config.yaml
norm: "layernorm"
norm_position: "pre"
qk_norm: true
Rows from block 3 of a small multi-label image tagger, named by matrix and row number. Rows with one number within an expert belong to one neuron, the router's apart. Each number is 128 + 24 x the weight over its row's rms, rounded and kept within 0 to 255. All counts start at 0. Numbers have three digits each.
Before each expert's rows are labels from the 100 images, of 14848, where the router gives the expert most weight on average: "peak on" is the class under the peak. Only what is clearly more common there than usual is listed. The data: rendered rooms with furniture. In brackets: how many of the 100.
# router: slot weights (model.blocks.3.mlp.router.weight, 16x128), inputs 0-63
# gate: expert gate (model.blocks.3.mlp.gate, 16x256x128), inputs 0-63
# up: expert up (model.blocks.3.mlp.up, 16x256x128), inputs 0-63
# down: expert down (model.blocks.3.mlp.down, 16x128x256, transposed), outputs 0-63

# expert 11
peak on: wall (75)
router.11:144132083083094135128135096124109129143138146150109145122146109122154150139132160106160117107150136189118153135069148113154097138131153123154152122137110186129124088158132117125117096105141147
gate.15:117162157141124138166064161142088127144104116121144162121104122119125150117161111143119142110155151110139087129132152152096103149113119148134148150160094101136131141150099127166135122091162116
up.15:134130112107136168108107093131131109131147146123150119163139162152114134117125143112111132125120155127149159170134115130149140083134111089079119176142099133134127128129174103113097132135139095
down.15:161141129164086174121117113075096139150116139131119119099081137144088089163153141139128108150119149135124131116128146117061110132114165145138156118145108144124108114155163094139100134104115130
gate.16:101075168127132096138132151178116096144127115117126135094124148194073137144121106206121152146175098088115109114115097119160162117130124167143141128131120095155128141112088132136160111092147129
up.16:130145094123126106132138112113166100077160124145130155164124151111106127088107125104147150143110134118143145095144090117152109133118109146144117121154136121115112161115127121118103160141107121
down.16:135162090156091121143128125109128104149112132104162118131129116133124098138139151119091119161140145078117155144150146108109127143050097127064135160146106127131111118172195118119103130122122146
gate.17:099054152108084133111136137129195106137155127155137112160121100103097116138110111150154124102105146130157097121152105099150155118161169128178157149151161113109118166119132116133109114088123126
up.17:132116096119120157162085157162084156137132181127131121147145135143156127110120127138123120109126130144091158100138108082117087149104145165154112108098184105093116140128147163099183073135151112
down.17:178094139124127180135185124131137111160114137152101125138160115172156147114149093121111129103105156119171112079117105119110091165150142135150112112128145112068131120145127203140135102146149116
gate.18:141114135111106153118100114142147138122177109183132116089102105091120112153099154133133115133116122130146131116101145167106156111130112151100056128100169107093106098151136111152129155101172104
up.18:144109148107109153142114141166140121115134107150172158080129124140137114137137153163139133104167151137146118101130131099152122145148087098144089094114153156139092120147161113126158140125171089
down.18:135125090104148112068166139112132130140129194109109061161172099123086120134151099148107157104108101098153126103090149176079139135126125122099113157137122113084136130153098158118165130138136117
gate.19:128147151140144142195093163136108143134148108148139159144085095099124074079116141156115119120111139125134150164111145136107110125152159125108089111087132150086162119134127124135171159147130178
up.19:142161127113121136168125124112107113166126071140142145169068146105142081116085158128137099110114115129139129102119152174121105135115143127103113157141092166118152100133142154083119175157122143
down.19:103109130128157085107101108156180107110138148170053083135150105100159117134158142151126134149104097155119114134106115128142143163141108136132120156101175136132113150155081121177169125124119106
gate.20:113107132156158103068134144083171163082114090106130122158143139139101104109105110121121139114126132126138109129157088112150157146124139111105118165173092120157102173094120112127106136144132095
up.20:159148128120104117096116116099126155118104109161115139125126125110153133144146143080097082106106108138061173131171150113136108150107168090094149123109111132113101104139149110094104104169106123
down.20:134112143137122127146148127166120164123110114116139133127167140155171166052109111122118121114118128183099111101144134117140110140165167126094135140099102082088132116112106119084101111133103163
gate.21:091122138139102157089128123148161109099144107156101158124106110133053129138085100104113116130137151119147090125135057118134161095107119115139101135178147111095095142119067124151122128085146103
up.21:107115158156153149091121106117162116114114112143115107136123107124093136141115110133120080148154153123144059143104069119108183111155118108153123134153144127141137123115078064151102160105137140
down.21:111179105128133067172120097148131129152130132090139116138139110115130132079114161147149124131131107133115096171168146108112151094169120122120151150139151112138155144112134086133156175089134119

# expert 4
peak on: ceiling (59)
router.4:117128133086116090137142081124164138133144124162085119144118149178098155147156088108097094086102103148149111118182127148106124140175116120106136106128108108147092123132137125140103138110089156
gate.0:111162158142131130121140129164093133125108136165129134101132125139117172127144135155127198114122074096123179145136100104156118154142155155119116142104133122129158106118090137185159081133155109
up.0:133113104092089138121125140096108137144139117166141127130108125110131129150136159122127122175097144145147109156165158188102107154124134147095169155138090135126126104146149086087083127134123084
down.0:126158110146153095144111119142120146143092138088118136124181094133145118145067126143143124141153104136066178127132111126155124143142171133137156156114176158154110131105119133145149071143121115
gate.1:107114125121134159094142058155130109115099114134122156169112116132093170121138145143133133073112109140101126153144133186164111161152164104111147117144128141137116127119118173113100108140125144
up.1:079141114150128104066160115121158152110129157173119136155152133148101121166117088107107156134122118144126180110129104157150112144098107114086136127104146135109125135107104136118078132136118158
down.1:149129103139095130128140120163130140118101122128162143178132120103140116158095095150109110177126158124153192141115156165133129150086108119084105092086099136125103104118115137081088155144127136
gate.2:158159143106118133109129127106136164127120124154096131140138121151133170135126147117114107140126166133155174042106143095134101161145143096124085107125133146107153116148103174094129153141092131
up.2:186173141150147174125154146086082155146080121160118128101113108149125161133100127190117123119130112149112141071124140120127112154123104152117125142102140142109146132141092144105182160126132100
down.2:091177112137125147162144123086141142143109147101100160115104153144138136107136100127120110133133126142112115101164082092140145157090085152141132117151087128124138128132144117153107129097189123
gate.3:121154124122148145138051144112103139113110154107134130086142118113101086131123179172154115161142124090122081165086130133113163126120117115164101140163131137166159177096099118138152106149136119
up.3:124132160105116107144150169129152134133126174129129156105127151165090149173082099088130131129113090145140148079111095109101127115122109132151118099112118118129117119133148100149126150088168144
down.3:190133123144087150164132148120165161131122156098136133229174082127130148132127076132095099169122127122124161097139113145120128126125143111112146116117133117129075151130131104090111145153104165
gate.4:103144149140151114129082153174083128129096130094142136087147100097143173085133153171155162104157146122093127140125146081124125114142112112143102113107132120152180153137143133143180078139144097
up.4:106150141115148121138102179169098116155130155156138112084119111114146167129113131166144185123138130146133145147150140069108115090138111130134121073068156100134176127132149120132159109106159131
down.4:154131105150077152160135138111148142126116134110121141168112139151147140120117094106116104154107113144141147145130117158138141165121113166110153141122144124115080132125149111100088155104115177
gate.5:158172070138099152152104112056110142135154166160120086108124116122112134133209131149136119117118173134136109157100145125128125112138103126122139178153138153121159127150092139097153151111125116
up.5:125115156134101115117125118152133134095166126123182141134136122112190108099113141100123101156133178115127199112139082088151163120137170104147089106102135141126111157099161105110117086152123115
down.5:129138091144138131158094122091144081150136159153106107122100148119101144139162143110138155101119141127125108143138144173131106119113107125112122184144127134090153129135139178153145134129135132
gate.6:127156096129147149107086203090133127142138119159114101086139139114141141126138109165125138156144188131137117129100122121124144101125132133135066113138161117112138145143138135178184136135155111
up.6:137085153113110116145166088133129128114153145129137145161123100154089098144109113086140136114116100148138153136149150132127131174138104117136203127099086134146115127119122100079079132104082148
down.6:112103158146169134147109156144130073147115121138103155132127121125148120133129149126112099133140122115116121116149076101136103109135179088133097149152134129143160126148113187154120105138153140

# expert 0
peak on: wall (100)
router.0:140167135106154093160168158166129113126130158083104140148162127094140128081122123128131146097118113122127143136115142086168111127159126095131077099120156128089167135148086150142120125111107161
gate.0:116058126143125181175089107135137078157124146140119113101153127158170152128170113144104139167098094132115139131118154124136129104130136116098136135115132165138128092140109120144193126114155124
up.0:168169137110130123128110115154077111101124112102159104152182157111127126114145123125097113102155071133121139100110079167127125133141188113130111142129079086112118167150114183099124134116126126
down.0:132049160135132114108159147145127077189150116151127163132097148123134092161132089126127142149107158145136128150113164109136144084124106129126114127113173107113150157090097126170153152164127119
gate.1:125150123146168116131075173132121144132101139158158169121139138111152105101076115143127110131148174168132074140137135119149139112125086129096156124090094133108126101132151112126143093144129135
up.1:149122123109139108112156134134156137123168141141100133117156166123158190162138084106096097124087137124159174108114082141133103129123113170157119130139152122126109140117102115112089145110126126
down.1:094156114132103113119097137118151139113143119128131141107134136107143130164135128136134135098136182112123128143138123118167166113094088130123132140141119143157097085166166063128108131098143132
gate.2:195092110148126147103125123116152095128164113140110114189106124164162098156131111109093113159102148124118121075132098153159115129137132162103144176167121154146105133135120118115128171160104110
up.2:141086142142179127129157133123174089113153110120109107155112090151147129150135168145092102114119157108120121129138139110182138095136140135142137102129164138154124137087180118168140114145075159
down.2:174131097121127111134109115129174160150115142123115109136128107072136122081136172116062158116107147146124118143106188078148146106164171152106092087097157116186129153119128136182141117106131114
gate.3:139136133136109132124140132145105163091122136123176145109103106129131071124123153139144142123142137169135123154129123114113154140117137107146122161148148146132136106115109117089142130155098120
up.3:070105162112126098102138114140123155113147156109143139137139111145112179141176095123110126146162114096098139146135122087140117151115121111144103109099085135150126152099178129127112143119147146
down.3:142129091129123133138115113121128136086067096115146095146137124136129164096122163129180117154138103122125110100165085144124136139129124128168120230140116122125140143098119181103074125163132076
gate.4:128147108135123131109134126120070135100088121128094174155101177150120110148063088126146125122177151155103105106108118117125116161126105141105145116128139104120120120142075166122142150142137140
up.4:105138134116134145121061157138129148125100112112128137117160124086087090134159129165134148104158128121107080150104131142120155137116153135109159127132092127134109099139141120109163084122156134
down.4:138117173133132164084152107086127121155138145161077107149070131156110114131109091118099149143084126101121140081153131157113116139146130122127115149149108138097130147131117118127150175122105105
gate.5:131133117124141124093202083124098098114158123148096081166135162169154104185142112133107118110131097109102147118135094139149123130131149162080148149111130152134124156097095124113124150103100126
up.5:122148117175132129110115123098134145072144170123130172144155085109105099131119127118129130110113130148141137111133119099122155130134160145109118171154141152115122140112113058125143113145117121
down.5:142174111167125135200147138098126148130118169108095133138165124135145129158142105119110110133084137101118149120157114143115126168132132121092109137119104103130164096135149122105114134111105156
gate.6:149098086172093140105128109114128137118147087149132140164116099157153091147137135101114105149145149118123121097148140167130093147100142143140150160168110171153095142140159105105120159181103083
up.6:086170118118127123108115106142130186118083139146124170137165161112086143106110125105146127111154142148109124121099090105107136132097079115146124135117105128110122104141088124114121102131166119
down.6:062147128128099134122142140125115126098108135130152156158119139130100132155115091127152101137138146113120123129147067166105121140087065115142157183158128143074095103147127115076138149147114140

# expert 7
peak on: wall (100)
router.7:150127089132180125121128100095124114106154128121110085135146142088139102131139138145137142180099094134129096134140152162130174143106136110140175153113115127103146113095136114127091138162083156
gate.15:159128105133104127122122125117126161146100120160150121158107144116111142078119113099169121141158151199125123136145151143110106135118121098112124126153121152156099132128146186128132141138110146
up.15:132128147130144098106121131141106120103185120081133117111137133141132118148154176140120118118106111083126103098090112148103115140141120177144135140093149116104137139094122077105143157137096148
down.15:126154116117121178135167144122125138115122156115110132104087148115101137141118095146095112157136158129119153134150186148110124135093098126110154092170135094127108149110119126139136114137137093
gate.16:205165072148116117137170135095124092120094088099133126140158159107132148130129106125121117123167136123147117118118152181114120133128126133153160129144146142120112091180109121157142130195120157
up.16:168168089102091124161153138118097089104096126113155136120171144110118139152108148110152121132168133144135115118121161148106105106118154138152156123133130119130124108129107097122127155158117140
down.16:113119136110147083154149129122153077126126146141151080150087138143125086163139128127135137121152106164093127157134148154100131139115116132089133110139154154157163155080135128199119074140114115
gate.17:175140094109109098133124105115144135162105083135103125109188153151154166152108137121162112124128128168155130118136090142110110153123181129140160112134083101120089091160091117105147119113153128
up.17:209160087073115135150138115109104106105106134098147148151110146116158124116139151097132137143107118145200091105098106129130167151127164118136125141157099138141141127178125112107101143153108126
down.17:102147147131118132156165144125133104102136105127160089174096094107123100148130119126144114103123085129098169111134101152093137161136120133089117162125191134134148148090115146110078130124100141
gate.18:130152166117144064142125098137133149150087120118169146125095083102119133075125141148113129160124130107131157120147121140156125084129145062155092091135130107121135154097101140116145120143146142
up.18:103111098122132084163128155106114092111162142100113117131131142132155124171128148102115135115132110124138106124104137132093133178118134167187162144099116103115125132140187082123092121137086150
down.18:150146097145089172071124156119130172172120117155101145132155125174178126122090129105101119086133151141183114099120108121109121129137130139119132149150095121127108138149157127094110077146140151
gate.19:106149131146096094156130147131100130127142133100133146100159098116135132127167149129079077125159161125170146143109171152119105130098103113176138076121141102124125105150190113120149142154140155
up.19:174150120122168145129134148103127099123098145119121130108142152119153153104145126148151130166110129131154122083115118097120153154090108144188130130175175109098142129087096122124138140126125130
down.19:146072123090105151130146145140161109104134140130164115107090146130112105111104134147133147118075116145138117139136093150100129134173149141146095112112134185112163136090133107107101144116112114
gate.20:123107098139133139095122162112166116077097116158141132124133151145115118122146138137145115092153133161122113153155119108123128160091107136113143129143087122141061114116165141113127091116150125
up.20:136139131128142101095111152083124117119076153125143126161081144124099120063128151134112155137138125133146142117162127091112140151123156104117112097123101130137128153111144161176139113158128157
down.20:135151153149140110158116094129123076132124137120143130145162102086112131094132127104129134107140097127115131123079124122121096116172158095144107114112175122154191128152118138168139168115107128
gate.21:098123114162171098123133136104126101109125157071112087155158143111166137158157153126101125140118123138134131128160080146160126100160135121108140106103113130121150097142166099114087096103139159
up.21:130158085098120143091122098080141119099146157093153144173144124136110092169119128115127132142143135132115131098140131114145141100090142116103108138197118161130117151154117093098154162105125095
down.21:125158111128135152120126155051149105112152196073129131098094144110117096119114124133124126127125137119128119113154118138121121132128145084124149117144139114096159135090150117148132176136119185